config.yaml
arch: "mobilenet_v2"
model: "audio embedding model"
norm: "layernorm"
wave_strides: [10, 4, 4]
am_softmax_scale: 16
steps: 11400
batch_size: 128
lr_schedule: "cosine"
final_lr_fraction: 0
Rows from block 4, named by matrix and row number. Rows with one number belong to one channel. Each number is 128 + 32 x the weight over its row's rms, rounded and kept within 0 to 255. All counts start at 0. Numbers have three digits each. After the name is the row's rms in percent of the matrix's.
# convs0: expand pointwise conv (model.blocks.4.convs.0.weight, 960x240x1), inputs 80-159
# convs2: project pointwise conv (model.blocks.4.convs.2.weight, 296x960x1, transposed), outputs 99-197
convs0.875 103:058122088165158172165069144142110119125117045074172136105169175096126156129099113118092092093168080130122095133145154141099155160091182146115111156014161151108098131114123178139126117207125122117061107161102121138080132154115142113105072162
convs0.876 079:153114126151103119114098104104133130151110092076073192131154081115150129142138166072098136124152116118129154187093123176106130134123110186072174116114186141153200152159110154109112108048134113160091073115082109106099109118141136140124140136
convs0.877 119:126125110150064170023140096151080063163179089133098133103147151098084078070126203116057117150090107126093164149132151098084101189104049058178161196147114137175097139124128140180130128148131104181164120110170140127120160083146132154138108139
convs0.878 096:126083109119089155078106130120106125106146113108121085064152153117163121109111114137072146109180123174128140142114145126197174123172146172067132153137144111084160124100173172072106078118097167122093106191110126113102088144082139136107093119
convs0.879 099:152173134118166129168136121123078186119162151101105067119130138087157146168135139151107157153171093101090158069159123163162078145108108110093142135135112135158131168175127117103155164151169077141186138135179174186058184184155153145185132158
convs0.880 145:173134101124101106134130064153146161169163106110122113148190086120097158144084096150068143142109071111131094100080094112077126121161173152114119171083149170165120134116123112073115123148093084128144093187178113128147092116130104163145115162
convs0.881 085:121120116034087166130112217087187140143178090137171111120097112164165151107122194108159098135185126131099172113139137146115102181162169103098139160082097143198146134119102140088105096130128177135111087150119176129066117106127112121087119078
convs0.882 098:179143120134143160175037160102139062125148124167133120170152164101114127147147116093101095148137130076131151133107170155156181141159095162114183108137143092103081143114126126144117112102085111069167109150099089160092132114173099158118067113
convs0.883 101:049146150107105086127114102178168138088166097184104133089158144136128130138130159129118080165088145144090129133123164136133114160127142155139080150108107168171089184130179115128175108120154150101148037098130077072137103166131223136072141127
convs0.884 100:160142122156202136060210081157116121116149077087133147088144105096093131153126103090110112142076101137157172165083144118095112170104140121158080157106159117119087162117165139151142157135130147096157121089106095154104168169086120157096074112
convs0.885 083:088145112122109090120145118070119059169126158168105109112100128128076116131190138134117080175122126135156160098134203116138127089104102075152185140078121130131121139151119168139120102057117098174145089155053088149150117135056148045172192167
convs0.886 087:114201163086103179136111094134085056129122069158130155159167129191130161158124114130092138089100152100159141144153156122132147095178095129073141071151126127131148180161121130162194152078156140121150082076129115163101139166079159096127133151
convs0.887 107:131170170118138143142139163151056158136131099141163154062185190150129104135115095171115092139052183136107086117121156134098121130184092079110095110195188136085110106120120091069107147162115104127133120107158201172120151098109139142103111099
convs0.888 112:105134152159155176143126173069185127101099116211107116092127102074116153123155108153126144151118080137119093144114134163127121151139065123145175142129151127165126107137164110170087174141113173099144152109092122146129134128152182216141164138
convs0.889 094:092171158127111100130116111099103138140116155142103133109154170088079106158169155111099096126154087176141156096107125079210116153106116127176117112124059066073142110095092115153123172079136192114108100123111126113093097117120087083106122151
convs2.875 111:153122130119107137088083150110098114118104139154136111094059151128146109133158184126122071193186157089065081139167131109147112136109075111106147135124184165063084127111149110130102142133106132126156111105156125153130151195081092132162161157105192086132103118079086104082144088089174123145129102140
convs2.876 068:071141084171149145124126145080099130096090093151173146141104127145192073148107108089148150130119054172187120135142115084118145137140033062119109111109139149116168191133185086131193219189069124127223156101127135132128188154104182106131151153142127152195093106132131142189085125104145111096126095134
convs2.877 127:175117120203151165135086160126173091084097133148170070135124072140099209142206173191125100102118116155134149068162101074115099152175129103116071133071117129129117131175127135091108093078144081123066040098118137099146121127118124091127132206032125072164126173157143166140093177155153129148096123141
convs2.878 097:105096103174109119166110170106140153159061132114101147152084204074103106155139107131164160155147055172147161162090166145179098127147171153177140108095084062098137131105151094157173143142097140074105233097103098092216166107122115137124104170131099157110119117145108203168169048148122129117100092103
convs2.879 104:122080104132099137124076110131136103179125115109098111108154206112087156173186157100123154095097130162117115192193142153150159163117129104141174150144129086153055129153104146121172113157112168106148066108141128121056120130170131090203143177153071140149144143118145099165145124160121085127194131133
convs2.880 139:083121129090170132134161100140138101099167169114141116095147121087112110152145095107067128088178119092067148154192148090145113114149145182134159113080091163166178168159142125121087163168079138085087086132170220152142128161091160176126180085166126101104105134122141148134141130090114116117126092114
convs2.881 066:097185137077167156156086113140142141128053166195137071202125089191105115096073104137075088142140147116160122163116062154099166122158089157085136172134067153163156116113096123125119114096144099127119091128158156103089189098147105143138164110076161066105135176169175096142161152142113118085105136168
convs2.882 110:123115207119127091074127123119067129128108105144093143083161113091152123118104091145099111108112144121076161112134127126139094118128095078056055137118142130127163132187185184122095170052132139159090118128118112135091133128118108099136108121138136083183114132139107190176187154119074130110182168106
convs2.883 106:135146103175082125111123128049119136155070114139119129157100106170092153143112133103105138170128090166168109128169121162074185161088118182168108132148107198105172166139105133132137115074159090148138161162096092110140168116136117117134130151105103112070108115145049161181073108128139154068138122126
convs2.884 090:059161159110180165139157118175098167158111044124168113165158117122138085165118157198136108091090172183096163167157123116153131137120110131114130140119163124101175140102134140088117122153111175111098169097030110156067126156156096168150042104212133119126119184038137116147104126105152122130098110136
convs2.885 083:168184118150154140105131146099135056102141204131115168118122114141133153151085162152154103195148144162158070137060073099097140140098108117140103115100116156131163136082066161151169184085133101090150170078139131122107148125124172141161115161131126163125119112212145131153111074141114173125063140161
convs2.886 062:124120158067101136138168117093146173166074153167123125140161108120115063134109101069105111193061151150118178190129089173145102111116127140159092158139157171135128104135210096113125108154118091154180182126144133108102136122156126131140146150077111118170138136149173130145132054129143071161127117073
convs2.887 117:074088166168135086161096178153147073149157158128154133119076116033013192135128156124097171100123153171143161173128133135177092075099148198157152148134057122128136111114133207099111126132108202137103143134136145085160133097118138112179125125166158089129165189132156189206117109196122088145160146118
convs2.888 117:140140137101138155118082135170135144076184136151179102088133152161089147142102134101094145111054138161079163149132097082132136157106102091158187133063149165163147090096100138086126084112146149154126109168139165107173209142101137122111065149103177116065154099099127164078137125127162097110158151123
convs2.889 060:109120103132143128112154121112118107108127195082095119165105130165099142144177083139133121152118097139105158153130135128070120115128122179139163101123149084099123158100238138150081114189146119114134140144116196159151128120076148157117158069186096144124104091111150118127155088145083146121148165184